config = dict(
    image_size=32,
    rotation_deg=5,
    tokenizer='word',
    encoder_head_dim=48,
    decoder_activation='gelu_tanh',
    optimizer='soap',
    lr=0.0011,
    one_sided=False,
    final_lr_fraction=0.01,
    warmup_steps=150,
)
Rows from block 3 of the text decoder of a small image captioner, named by matrix and row number. Rows with one number belong to one neuron. Each number is 500 + 25 x the weight over its row's rms, rounded and kept within 0 to 999. All counts start at 0. Numbers have three digits each.
After each neuron's rows are labels from the 100 texts, of 14976, where the neuron reaches its highest value: "fires on" is the input token at the peak. Only what is clearly more common there than usual is listed. The data: rendered made-up planets. In brackets: how many of the 100.
# fc1: MLP up (decoder.blocks.3.mlp.fc1.weight, 576x192), inputs 96-191
# fc2: MLP down (decoder.blocks.3.mlp.fc2.weight, 192x576, transposed), outputs 96-191

fc1.164:502524489510518549470509555502504510531505534477505475483529489540521524524488520516511497474500543497535504532500528500506480524503498513495479499491525510520494484519498469529492472435514480524491537538517490529453457485485493458494532524470506487488502478544516508531498472487504454521
fc2.164:494507537510504506511498513476503477465457531550504492514523544469485558493507559467441503533519504484484473475492526448535511523502524519565491470473513501498500520504486500551549539514481464539472486491497476487490447519520497478515500500465497494502522509521488496552485468474533522529
fires on: "banded" (100)

fc1.487:544497520479501480522513543485506456504509467531453494486480478520459535498461459518482502470486529451543511517497501506503499521526513536496468510478527519516516497477491524531474502463513472489483497495477478511474448491468503459521514470467520511485450499526523536468461457524513495495
fc2.487:524500515511521516504495514491504510461497536521530512479505532454483589476526518465481504535521510498474531500475492480534491485478510492563520541513509483464485513469490519527504536509488483544453477463477491514501423510533496520524462492478488498514505507586504478539465529463527523527
fires on: "one" (100)

fc1.530:526531503508513438509502534497476541479473490520497473428519490493534485506463511496516512547568511482521522523490493515505470506489484501521492474480532522449510506479546511513508507521467495472503510484509540469450500476519513483502502458530536462512524502535472485505513492495486521502
fc2.530:463503510525447556489500507508531449509506506514486489508476499480475576479532510511524477488459507494451467518495507434494503491491543500500486494519491478500472479529505495504470495517535469550497484501487457535550486493480484518504492564475506498535483479406520485503500541472543489503
fires on: "an" (100)

fc1.531:494478517448499520494492514517479486473493482463487498519520499534513514517493491492519554485516485483505492499511556478479501507474494501515483482494490518526530501550520492483559519492490481509478523497493486489479441505493516476513495495482509543521471507524526529567501499572532529511
fc2.531:481474524501472524507500502470494474480506511516519506496514473450474532517530503491484522536494525484514489533503510495538513516486505546542501543512514487456479495493477471506487515513471482541480481499460447512479476471483508487502511485458531456524528493583520521558493478499568526491
fires on: "three" (54); "two" (46)

fc1.465:488439496484479557503469469497500502496510498495481486493492539487508531509514473510572468494462479492483474460528469554513504461498480491490471481528498528456512462488538508519520478491491462505541478461534495513467469488541505515509497495535495494498499500495470475442501487520447488463
fc2.465:495557522542483464504521519519504510498475506502499521525525493468480519503492557465466507514529517498517493541487515440512479494517526561491532524514499462521468531516493500473460523517493556483469526530492495478511533505444496496504497502455485492530496517513509516551483509476526508536
fires on: "gas" (100)

fc1.25:490533496502490486506500512479530458531523480492448502479501464506506447504469478479520545475477501520498526470479484500530478544487564483502512513479492498520485559516483550527541519504484554529477529520497476498492533521501477484494497468516516531455510476502548497524498515493533483492
fc2.25:506493507461519527480515462509503498478502501484543507506478525475522536497520487519452493529540506481484501493496530508525491499484433476525495510481518534492511496490507464483482525503467488494477505462505535515497496514507487502543529478521522494525507503468467515425519533516466520520
fires on: "moons" (100)

fc1.84:487499512472501525535501505497507528441505470505507482467501519500536518490503500496521482520503491518457550527455498526515476459512525471484478515466483460518537483551502471497472477484496518556487478476527495508499526523560452497485478457509515488496480480463509441501498546429522484483
fc2.84:509488515523470487520505518495514440516472553504500547512521475509469454499490501473468499482519510456529458500569529478489496519500514536512514464523522521484492513461496481572524519525513492471521513531470513481511485482454520509502499525455467516493484512490501525488479452572510524522
fires on: "covered" (96)

fc1.533:518523485497488487499517493503512509516531517500518501537485514499485523500495491495513490531554493494497537485490521485521483513435508507527507442486503490484517510474503512542529488497459475461470507477527535519478455462457491491489488481500538506516440525538461486492433470460481508522
fc2.533:461481518501495502480533518516504471495471498515454471465547506486517547502511527505455480490475521522489467520537500495494509501532519515489493504519492481504495521522483465473475513521550507500529532529519483493541493492497509481515522551523502486517535500390524507486553497478511490510
fires on: "banded" (100)

fc1.167:459494500478522456548491547535485507506504472508507540504509515466499523506494473488522504457487494548516461484491483502449496469479500526461490524497478487513498528523540496520520456478458469475510531540459484492460477514455492454514531553495493493487474494513525479542480518529487521488
fc2.167:499536488524535476528554509518451493489500451531511516457527513481509581499499483519498503500552505506512473473480500509480462475454522521510497529534500483482511478496503508530504495527474490472527515550538506490501505522463511458500482502510499535473474513475505493456465510526482508511
fires on: "one" (100)

fc1.151:465487502498512503565474498549529505522484444486503524456513481525503544496443464494528511492566428470518537463438537476492521486483541511511505487491521517512521486523496511522462502461501509531456511482482473448471486456468520503477498533535497485489477485492479502492486506461466531512
fc2.151:499479501485497470508482508466486495484491526509521480519458506484513546517507541504449511528511559497472522496487471513536508479466451495537476537477484492485513496464501492500521519537474485514476481484461517532491394535524467509509483458492502489517481498574470466469480531486510517518
fires on: "one" (100)

fc1.259:500453549492536515493536489506469462465487503517531480505490500555555491519513469486455445530540529497482492501438504486515456498505462499515498517507518475482515507496495550544532505499497501512480502514520523511492499505537488525470524494518469509517538541465481493508544548493512553490
fc2.259:507530506490476511463470521520485512481464509514499508467483525498484510476516514495567498463481449498475450521532535485507534507462553525499471507516508494512460486518467488480502540524505454508528473500481476519554521455507469541494492487449480510510440476484507478577505459543501520487
fires on: "covered" (86); "lava" (11)

fc1.406:517512486481514506519500522472511478494484471479459521502502481506518502482458500487501547494486472433545515473542498502503525530504494517472523495490509498519492489467476458511505486465529495478487535521469498439494477478447495518483523500487513481490454492513478492560503465540458517500
fc2.406:521489506518496509516495516490497484477482530503517510486504527478497574482530515503446497520517528493473507507479510465502504465467503481540518536506519474476496528495512479530515526499484481542444481463481502526500420524540497520530450470473494493524497509593488480544485557475516519537
fires on: "<end>" (95)

fc1.137:495508510467510542515513536511479509494494528492530509467488521459490552472483467516497498524492485485527508526518498496529530465513459477519519537504499485466482525479526479500522461495502444446491515522498485508503464495476471484524531470494492490448493512533507478511491459532536465484
fc2.137:511505503522523487522480522507506519490472525516490530498526528472505512475481494491433484522519539471441489524517475505537474500482571492540457520525513481490555499503478488539514538494460508535475476482509506496514491499537500500503474505466521513527503504488508487503481504476458501517
fires on: "one" (48); "an" (48)

fc1.368:540531467472488502530468475520497478465523466503477496463508479526515521485488466546465532500527533470522536479505491509488506527457534464496524526459538505506520511477461489497501506517493501513449531466514511477497468497488463489519495463473512497520456510585503500521492468530467530491
fc2.368:527516566536488476517517494490505475480467510510530507503478534449496607485519504499468505509523508490484483509506532452514502495479510518519505530474511493465460534515516465501545535500494475516483483507513470509493470537545505529521480453475503508520471476552474480566529534513516525531
fires on: "rings" (100)

fc1.66:530549454476521486542487488514486490489528473521509485501511517525516505474447471535502514469499514455528531495504500507479507486480524487482531481425536503506497526492470507514493489475485524502449548453507499463501482521503493510505487457472523504522448487567474479538520501542469523508
fc2.66:520499581508486475493516491468473466489470493496514496493499533482490616501524535485477517512532479500488463534496516447509500496473493504511520507484504519483466528521533481480526509499492473511480497469502483522489467546521476523511479462478521512517480480543464480516529547520488501510
fires on: "rings" (100)

fc1.249:458500503518505501497498547502507493510510516507471465493472510513531486543485512467518534454474492483478476508489498489537496516532503513490489462457444457536503462510494437536466513513484504526495491482480449545511545465545509498491487517500511495481473467488533505496480509553504520500
fc2.249:549497490480507482438485488499488529484497495518513531518524503475491514469503519511450510518523528494543551515481486527514513454455470487553504539516536518493524541490515542483514501486498508507474504493475504490497470528467517492505481451513486477485544523584491516460485531459511501457
fires on: "one" (100)

fc1.89:516520475489473452508518488505500513469526525483492507484527497486518430500486550539478477542505480517507527478515518524463490504488510522485435467499504457498535484489490484499479490493507453473500538473520562523500491527504501490537496521531513465452446507489522454544511512484519490503
fc2.89:484537529526478552487473532498486474514480483497519512497462465470471623506504501480572493497500485509496455504494473467519484464496512519550536514493494503502473467492516527527507492534516530539513449511478462503516474461474484530475517550472485512556531487461509478481486522484505506502
fires on: "an" (100)

fc1.121:461518498469496556539492505515500512493540522472518519464490519519495438517487519492531437514494505542484508531515496510498478454534507515521529503493512493489516466507506506530487528482518487528538503464468517483532538497516530481517492476512520537500483497449565507522506520453566523493
fc2.121:511511521550485479465500485483515494484483457545460537552497425497534530493508506523455567487518501481527495470511494526501504517454479470478463486472481512542504516517520467491515476485509515508505485511516459506454493498513513543508537491482487496446494497557458478456486474545452476521
fires on: "-" (99)

fc1.234:515536532508502498486514489520502482514519516515480529531501516528484516477462484511468504478523487497536533501455496488480483489502465503446491526518497561486464520491539471475471496504528484527474469542536481516528447522482514530523511516510519502459524490481426502485522466520496464520
fc2.234:521523527502474498522521528525529512483501508521472504516535513492454475488482532487467522522493535489536541519508509469494483548541501510479497467476522502494456500498470497505470560511473525533465495443522451510504473521534488513498468453523518498494514471518462484539522489533523430502
fires on: "moons" (89); "moon" (11)

fc1.39:516500491491507518534488499505500524453496491519526500528518509500508478436509437500485491536508496521496526510489475507471487474481500481518491496449430477486512515531499527505478471590461485507510502489504518504509499493483463502485472459524512484489491502483481475526535489512488498492
fc2.39:488509520556486481501557496493512481546519505497465490457505531483498539520515533502496502503500509489469451531510500456521522544498498538467484482549527507510476534472482484475466558464547482505480535476483497493533475510477515483475509579526510501526491490466506507470474535478515491527
fires on: "cloud" (100)

fc1.63:484456491529501482479539487529460520483508526519528478556494475476511467488513454505475472514490505508515529445489517498502435500491511501455510498482523481500501500473509461511543467483512458508533493458519510494481511511521455482497528500510495484448475505500482482519512511487506541505
fc2.63:510542527517500521515518517487514477492472514518486502456501523480477579517496560488509505514527480485480439552546500481520520476491526526586503499524470487521510499518456507519479547508514519498499494523502516532524472493478506511491478516496488488566507511465524504450492501495513481485
fires on: "one" (100)

fc1.269:483563506495505534498482507500542499517473452533453505484471476513517524525479512460475483498490486515462489537542522488518537525534475500494498484458552498511511447487476566527469470522481521505492455502487513551486554513510515505491472525550484487525494469513479451497517490500508517516
fc2.269:529441498506490438478526507499474517506535558485529471497534522480499501471527518526513517513510517493534534486444465543513505447484513537503499519530471503495454550512520455480537509507492489491485506510506484476530460469478498480500485439475527510473502510521532529489496566478504502467
fires on: "covered" (100)

fc1.131:505514510487478501509484531512515481488500533550529455474507502474491471488488506538477481493536527527509539498514464463488523513540498478478515444470507466510547515506452487478518488514495509507508520474528487487461481490489479495482505517539522474486493502548470488467483531508512490540
fc2.131:497503505513503489455534511523484511528520506500482524491513502518477550501522483465539520506451457468482530541504508529484479463492518480503491518554510516481509494478506506524491511483537467480500486523506533521536490476534541477504467488456510523521510517468530474536507520488512485478
fires on: "cloud" (100)

fc1.181:490517495536488507471524473477462477508529507484501479453504481555525469551490507515488546521506510491505514515485497463509454500529523503483512472466514495506521462559526481544486488482470432517505493527501513533487441482535517497502502543503479498527539490518434467487498493504437498531
fc2.181:510513547478490514468520543522570500486477505539500497499519497456472616469516497471513480484493481510510484543534508475492537485479520510533489501509501510472507537477440488481487517529505540490471507464500453501549524480484472505498508470528524481510476515488547515476513516492566496461
fires on: "banded" (87); "cracked" (13)

fc1.508:492517561496531463511463524497473471478521501461509481488524506491513529506438502507500525496497491503533509517516486520446439497457489459484491515480521523514531499549497516516455504492520477470497488507472545498517483474450479518484529467489516473468478489484527523505499497490492512487
fc2.508:508504516543492518520503523495514466477506508533522501464519500455478598480532497456461490549522488491479542499497497451528486519485486514554508525532502482480483472476459518531513534526513483509485465518512470508520432502481514494527451475470503505508503510530510515511491502459544520510
fires on: "world" (62); "giant" (27); "rock" (8)

fc1.455:515524526477494520463469506522496533493510523506482498518502487484536469553516484479497452490511559494516496481474488499489464510476483507448442509485477512545505509523510500507499500487522487473486482534510479573495502489530528497519504534485503455471518540555488460509485502532482520455
fc2.455:505536490488492489510535508471474469447430491530511525510524512459506532474529544531462493503504476538514496497531515476488524533502551544538520486510541490482495492504462503532535501507492488491508526505496463492524488487446493475503492495506514514495476529494490509573540462470500492511
fires on: "banded" (100)

fc1.202:529518496510493479507474492523482489510479475483510513481476519516485485480464484514467485520514489471505508474444484483542492494522466465467510551516470584503444502451558509471489513518490510482478491538509490504491475544452503515511517488511523504471543475508461510497528482507523467493
fc2.202:526496525527485516537528528518513490510472499490517505460513502486478507494485495493480510519535534471489492512514531491534544497503527527539489497498493489465460500475495519530484539501520522481487502458521472484513469512527466474517457484489502517517515472526490484517499474498524463526
fires on: "moons" (76); "moon" (24)

fc1.537:507521475505487484515472491520460507481532520529559508525520472491496463486477494494480512532509508447495481461491499515501472545500475495524477467476493470445534482492488496523542487517511504476486540498533537480515485508465470514531554449527494492476520510456477451511527498485493530531
fc2.537:474469525512498520481547515506544448509489479494458493470483538511503554500543497486520475461509494557469459550521515452515524494481548524487528493517498505539476511512502498481468544495532483512511492485486486536509503454524514501469475568509510486555471493497517531480522511496497475508
fires on: "<end>" (72); "covered" (20); "banded" (8)

fc1.515:518508464460585486555505528532538520469498494493490506501481500513493526535466449522513518482527498495517504468489508496497484452509520473475529498499514502516541499502504482502487473471529515514488490503495533477461473510516513479469511523453451523528511483520488538474500490516493529514
fc2.515:532479524542497524488522525471479487468502505529502500487539502475479606527524525478470494548498507492505486522533519470534498496485526525521515489509501462471486502489491505549491516519505527496510485521530489488456458523476525476511482505498525505532500510504501491504476501489537445507
fires on: "world" (88); "rock" (10)

fc1.461:501482546499525526467513469537491468457509518493516528485515544513558489502500504521461455528527533496485504532479528500524480477503513509468478519481518489519553512540503478497500545496498526522505493459521534529518493522515496497524442454464485474491542494483495472470517556486468536509
fc2.461:527513500512472491540519535480509506465464470561495506494485483500477473536538502486528529485498465493490450506554508458515520540482538508531504445534509490480460474520496501544517464511504478481514483515483458513495508457496489506474528528494511494477481509559493517564484450490510499510
fires on: "-" (100)

fc1.361:502481513498502478528469511497485464462553476496496497504530531512550538528491509529501465510519478498538503476505520499477488545473497516516495477508496518506531435474511473488489485509487491484450513494493519477499509490497459511507502487488526490474480558546505460505475475508505510476
fc2.361:494518552525456504525477537489496499448492492520533517475508510473508581503470512525475475529512467517523520489515477460498474495471543546540498498529531520518485478456493474481490506510487491530479480493514470498490483487502470473534500449477535482501479492527510479550481497473523522502
fires on: "an" (100)

fc1.334:472489522479507489513486488496493490489437529483483517493478515535513464536492505472493468498496457502483522484456485507547486503532478488487493519553489542539494505465520547492491484513518468515487464555511452482492462558513510487529443461534508521465537497490487479529522458506524505510
fc2.334:533522479523532524498504520515508503518488475490480521513530527500470584489483506515469519533488508488475506514533502524526502512471517518544475487561459482486547468476507508522523484496515540504515510476524538494499478495501493453506473516509535555526518499491482544447480499504516415507
fires on: "moons" (68); "moon" (32)

fc1.226:476513470437516483543508529554476524472487488479438519482509495469472477493456492512553521481530501513542481501536505547465500504511512501479500531508523478503511477498512496501505504499495500498530534514480472490453486500529526452508477528496484501481460503562483470486500452516503492492
fc2.226:467507515530536514501514571488466485487465499550499498453485478490478570469490526525464471518526507520468485511506518465538532496490500496556515503497480495459508516526509507493506517493512501491512520505453476512489476505483457470491502528500532509527465484503520454532513476497498517517
fires on: "one" (100)

fc1.113:506489483510505476447515496477534476499546480499477481494487536521507498522476483512468500462482511485528515523471478483465482495453499530459500512493487509509493445508494507507451467455499494549501460478472435494470466496454519498492509464550496479493539502463513528533509486468467494479
fc2.113:472516537491537523534511538523508517500472525524486517514516508485471610453513502465489464482535468507479514487514509494536502504518501512561540499563520466467511533479470515502509507535484493510487526521500524463503444503531535466523485516476528516517506515543483485527499509457550492516
fires on: "cloud" (100)

fc1.483:538490499477505482554539490460471490486525488524482495449540510539502486540504483494513522517531519520520509541481477505482484551491498533506452473491512483506515463551522476471426476479497500511514491487517520510526484504526518500495495459510552475516497510553448482512515532490490479490
fc2.483:459517550504497537460505546506543486493470514508520513507497498476480524460498499483501459495471482464482470485520518442521519471503513506499541521512502502461472501472473495568545502534502490490489486486444475492518450492475499506527501556462480516503486491444542479501482490475538547518
fires on: "covered" (79); "ocean" (20)

fc1.377:549517460456480478518482508497529512483507485460495489510519526510511540506451519547529503503529520484532517478518515491487535459443518459495519525460497499532528513496492484509479510505500513489456546452502507447499460466508507483507478461482499540509483486584503512529458452538486516496
fc2.377:519502555532500489494516503483483472489459502514519504493534524472477577501509503493447516526522495484497442534499547435528494517471550548526489498488492489464465547517513483519519524492481464495475463507497449500480509535518515498493482471476520509509507481547502492564513523505524479503
fires on: "rings" (100)

fc1.330:506509513489510530516479518486493492537537503549460471432457493504498525489494505472546481540467468522502511529506512490489478505486527505472466486503525509501532473460549502527457464500493503433491483492535519486504530522472561515479498498536516494532520531523522493474523515483478479500
fc2.330:493498544514443487463517511510502508476486496466527511531516497488512475505497513520487470465527536505502478485493476492535513451497492508500501517529497487508477489524516521494528499520493500552513516509460498533490479491529455490533495514445512522504456473526497463515465493511501549503
fires on: "-" (100)

fc1.338:520506478466499485558481510494505455497444464524520480467541491516517534473501479516484517492548522491522503508461476515505499486492514468534508513477509533512508535482458496451511518505498516486455541448505545475508473485506468481510502496500477493499489465525471514518500510525483508523
fc2.338:515518505483514519488509498495523456498488529543540500490483470434490602519515487490465505554493519431455474533512506447536489482510510500523533494496485494453534558503481493537514513498515496519467496478475527500524420530535491492524476536497513488531517522519492491484511554481496503544
fires on: "rings" (78); "world" (22)

fc1.420:497527512501500504483481448505493518480532504548553490476505501544551469492485457484519513523558516508511492544510487464482484488462509479501499489515501473458510508519490525482513522502476445497452527488548491518510507488518501497511431472515512514465496510501489481535494481479506492535
fc2.420:507523518477488495514522562516509497471493521489456480496512523452505483526506531496482496511461499485452493467514508536503518538507511530486459471498493528531475477491507471535522478522539533499550488522449485506522504485474492469491543520486508509510492491468516526491537531523547508463
fires on: "an" (100)

fc1.459:535484512495519450459464468503508485456477503535501532489475512554548477547475464469478491504499515485486491536492468487517474496482502498447472520531461504514483493497541462466473490515484470503477450506521541494486494534523479540515441465528534510470504458484495505503525516465492519445
fc2.459:462516526522506535536539536502490501513525509499501470478521495445488568448519481517527500510513506507477490506544520505503509519506481520556495491501530498478511526538443520543535506478505525492528528495482466505520464465483512486486525516511485512481525541467515493501491487500536487527
fires on: "moons" (71); "moon" (29)

fc1.275:477495521489505504494456509522452481509509496437511503507520486502474505513494511515516504493497518505515492506508523469460499544497477494504518499514475538488510506500518473499472439478499473490491503516488478455469443484523506481501484524486519505459466522538480469544486433522511486514
fc2.275:510522490548515497544513518479489482493509509537518532488554502468486606503482523510445520542507519502483498524523520453505512482444548535537493525535506470466505523493498485504501489480482513523499495514491490508478483505491494475520525523447521505533502521525508486517467504459541476533
fires on: "world" (93)

fc1.482:468472510469563485525490497506472470507476496496477507483538530502531478527505496464491518500535442476500470495473500478482503530518504450516499484505526527506485500534526473504502509487517469439482522489469508530543526479514484504468478462537463504508457461531501550475497505515467464526
fc2.482:522492524517514517495511515502527462480451483523510496467485483465497601475527496465527477512518491519464477532467479447514510471452515498550504536525498488469501486510478513512518518545515467514480508465489490511543433496513494535515490490469520484510495490550506473519498492451511560535
fires on: "-" (100)

fc1.450:476522499552461530556461503519511497437506502467513468539470499526503469519481498517495493473510450556478501503456489503500493498486514512528470473468498489489543485515502491485522511488496501529506506457491517505493467506493481494490480509486521478482499482524456477466492498514456495534
fc2.450:559487511515525471446567496493521503557509495488500510444493529458483582484510536473520490509516546513527489549509501500532525510488475514514514493518500495524467517484513518500472505520506497492478505495524467516529522479509492492504490497506498503517523514486510543478513515475546496497
fires on: "an" (92)

fc1.405:506545490482498503516478500511504486508502486474493491478496479510503471482501517490504533488465529497469531514538468532482492478497507479495465477468448548530531509520507528485437508471492509493523480541509482458477517512515430522482493512472538458546507435476547507481484499534504466508
fc2.405:505470496493508478466522500504491524492483516514523518511492517512531586540476494490525489489506461500500518497462514483534498479495468507514528526524542493486488483459484510471518518489520523495488532423517497558491472479498551496500496468518486553478483554521501472503510476455488528484
fires on: "three" (100)

fc1.444:473502497502519469523480505505502498448539460487508505480523517507506516533474510535487491523523474511539514497515510492432484508462523524493517478507467517523536455455536477485495494476500473497472516503506505497503526498487463462516523511488514479493436509527535448529487473529489498493
fc2.444:495534553540462479536492528496483523458494473519540513469502507464499549515464524533487464524503483519512529495510470485473468467464527545529496514531507518523487479436527484480460506505481499507488481497511475500503521481505482477531485443487516500508473487509529467540496513480514500497
fires on: "an" (100)

fc1.10:519476507518486490476501499490449492480508492511518502478575525533522438469531526515464500538510495495497477493487528507533477518528489531504479504444491500515518557485518494495502525514512517473508512474517540491541494551514500507473465436532464510501491513519494474517525547490516464536
fc2.10:498534527500479518519505502523517512481469458502496488504406487484479580527526501479556493486519465480484484487503488463517550512467523484517512491531497475495494425529498531534524495526512467556502481535512481542487545447509490515513493532494531509490503472546504520531467444500502542523
fires on: "moons" (71); "with" (21); "moon" (8)

fc1.352:527518484529467505482515526493507530507538472503491476504450514502501472484533483506519454515519482481533508503484485506519482518508488505511472483503502515494553479564509493504522505503476449544458487447522508518497480438513470513491521493496515485526496496565501481491455468464516517483
fc2.352:491524530504529465516532490525526466502487557513489508470527513461482587507457540498483524509498493532466466524557493474531509493475499506491514496508519493503440536465482517491488506514537546463535505511481473508513498514464517457529508510506504479501497517437532528470512508495526500531
fires on: "gas" (100)

fc1.574:488461504490510481478444484511493461503508517492513540490517522555470511527508493470498496508517434504528487527464517479512521492503477458464504518501485538509537441455536530487519454469527501425528480518469525496485459532458465531505500505505498507471491483506477476501506476489487483507
fc2.574:523508522518508506518500525488517475496463521536534487478516492453497611482517500469505498526538514477476498496495481471529528489480530531533485520513511460503494504484486504533523511520488500515486488481475506532512421477530501518530470486456497494539482508597482468536476514443528517539
fires on: "<end>" (79); "," (20)

fc1.518:526489507524480495452504440496537523525515491516459500452541549516523503482539455521526495514525485470507496483475476543491531452467515527548499521491483529497526459517485467498552467451494545543508477455480464473493504512451523499519526490531517502512485512479460499516514504492449508446
fc2.518:496501507512523516497477528527502523506492480527510516504485507456443597499523529455510488471519485481448492503461490459561507487496504520530515502530539474455471523478476518489462500534487488496488504512497492508521452492526505503510479504459482494521505501568513488568485511454526521508
fires on: "-" (66); "with" (27)

fc1.176:513519524465541503448504501473498471489489509469493482541490522517521483555473541499506480516459494491515465497494500474475492496511484510516502511508496564510505517511492516498516524446499458490490537539531495497511505483501510538548511498487520504528497482501530476473536473515475523495
fc2.176:486496483533497471519524476512494512508507461519515514472498475455510608501526471518487530500528513534480512529482480501520509484472486517522501514487500460507479499518490478496506509504478524509475453482480475519490453511482505479452451495546479476480524502469469513470490506509508476518
fires on: "<end>" (84); "giant" (10)

fc1.213:527536500482501480472490539517470511483475494493500452487513532499551441515499496507497493566498507453510508500482499492518478483480485511469468515499483494484497464496536515494506482494538513465484520479553566475499480490516471530536493491493522475533478462531482463484445531524511491533
fc2.213:484518517548488531502527490495487480494495491504510513480473470496451627488511503470553482454522469531477474521537504490518508497496523531539510510508501464513490492507451499513486499531483476521500487522484456546525475501474523521478494549504495502496480508433532508512526460473517521492
fires on: "an" (100)

fc1.138:533506478550473530508501495507514524485507523481542468477467487534513463532461524513480493517526576474480513490475525477505482517508525556492475498500534479496529485529493476537531530486512496509468517495490492511494465488508462479518505505506521450493494508529441483482509511501493521562
fc2.138:462516548462492498460515518537511461493473471521486528497536498452490623472523524494525493473485434520504472545505509495480537508475499492513507503491502510491511517506471515484467478496515487473527497500506487509548526479500527497488503541511485499532513509447540501514532491468513447455
fires on: "banded" (100)

fc1.158:519515491447503517551494527512502496513456489498533487529501501522483540482474494517541542457497496482515486513494493508480483498489517476496518513487472528509484517533463474476501470501476514502436512449495497468504513516521467521468522473467464544477466505550506493528530506528500510489
fc2.158:484507504533543488475517500499518476480483534528519507465477483467498597517492500478419475560525512482487508536521512459548505494496519492556499499514466482488522515496469507566554510500515504490489469513519504497502447509527514476529507503510528496535539518491521510482500529456508498547
fires on: "rings" (81)

fc1.194:532513470484502528492485481516467516468530491553543493513492541502514475488470469505516471558522492516502495508492521461506484477492494523477461540495520474514494525491536522477500447545527489481497491470521539500506487525530461525536461515500528509481469492525460484497539508489498526493
fc2.194:440507529554500460497562507499517478515466504470462493456520474480502540503532516492484509452499520492479454499522495524515528521511501517541538497534500501480478490500448471537510527515494492487514515548493474488523465481485522479447527524510495493509524532443523499483468490498539480529
fires on: "covered" (100)

fc1.374:513550483478486473510490490440512471487467492463514523519497515556525542532494512539492502486528519499558518465466519507492473496477531496476487468472533501533492543525479493504522484514539470488500543507527491476465448484532506490490519530505521523482467489523491541537497484479518475479
fc2.374:520516511511487514486494482457509496492467492504531504502470528512512594528518539484478485515489480509533521493480497480523499504470520501534483492485538494503478513498488518547548522539501513532493492502504471499476443489522501490488493506506530498483515506549494510561497464441549496507
fires on: "banded" (100)

fc1.37:511470485480503513489492533518515515496505482514489521493530499506484479520500499522540496493468480478526472472550464512526530473493453475518500455485485535520558514500514489476523470499490500452527521501480481484539465507471460506496512515482471541501479503522577524543507493529477482509
fc2.37:518492548526522507461496500473530485489473523559520542443488491477471594470493500470452469585518506493467466527554476487562480449504533506521488474535494507509515521496482502534523488514499500542515482502485472515502449503486465487518499503524516501527544506496549513514495514497548503505
fires on: "gas" (100)

fc1.122:486498560489542519515478512493472508525508516505494511521506478518504513518551508478526517505486463475549498536479496527476500523533466462507509463489489530482506471462550487474529485466542482446540490523486527494527455557469517514529496505483498509508486503527494507515496487518515496518
fc2.122:546504545502519507482506533521533476493476495544539497453498512459499595502521501485547460495502474521481468523491478452522539499479552498543470506506499482529510488508482525495509543518502467501498490475473499539528486474528491535530492478476520509527455500518504469573535494485527522530
fires on: "<end>" (76); "," (24)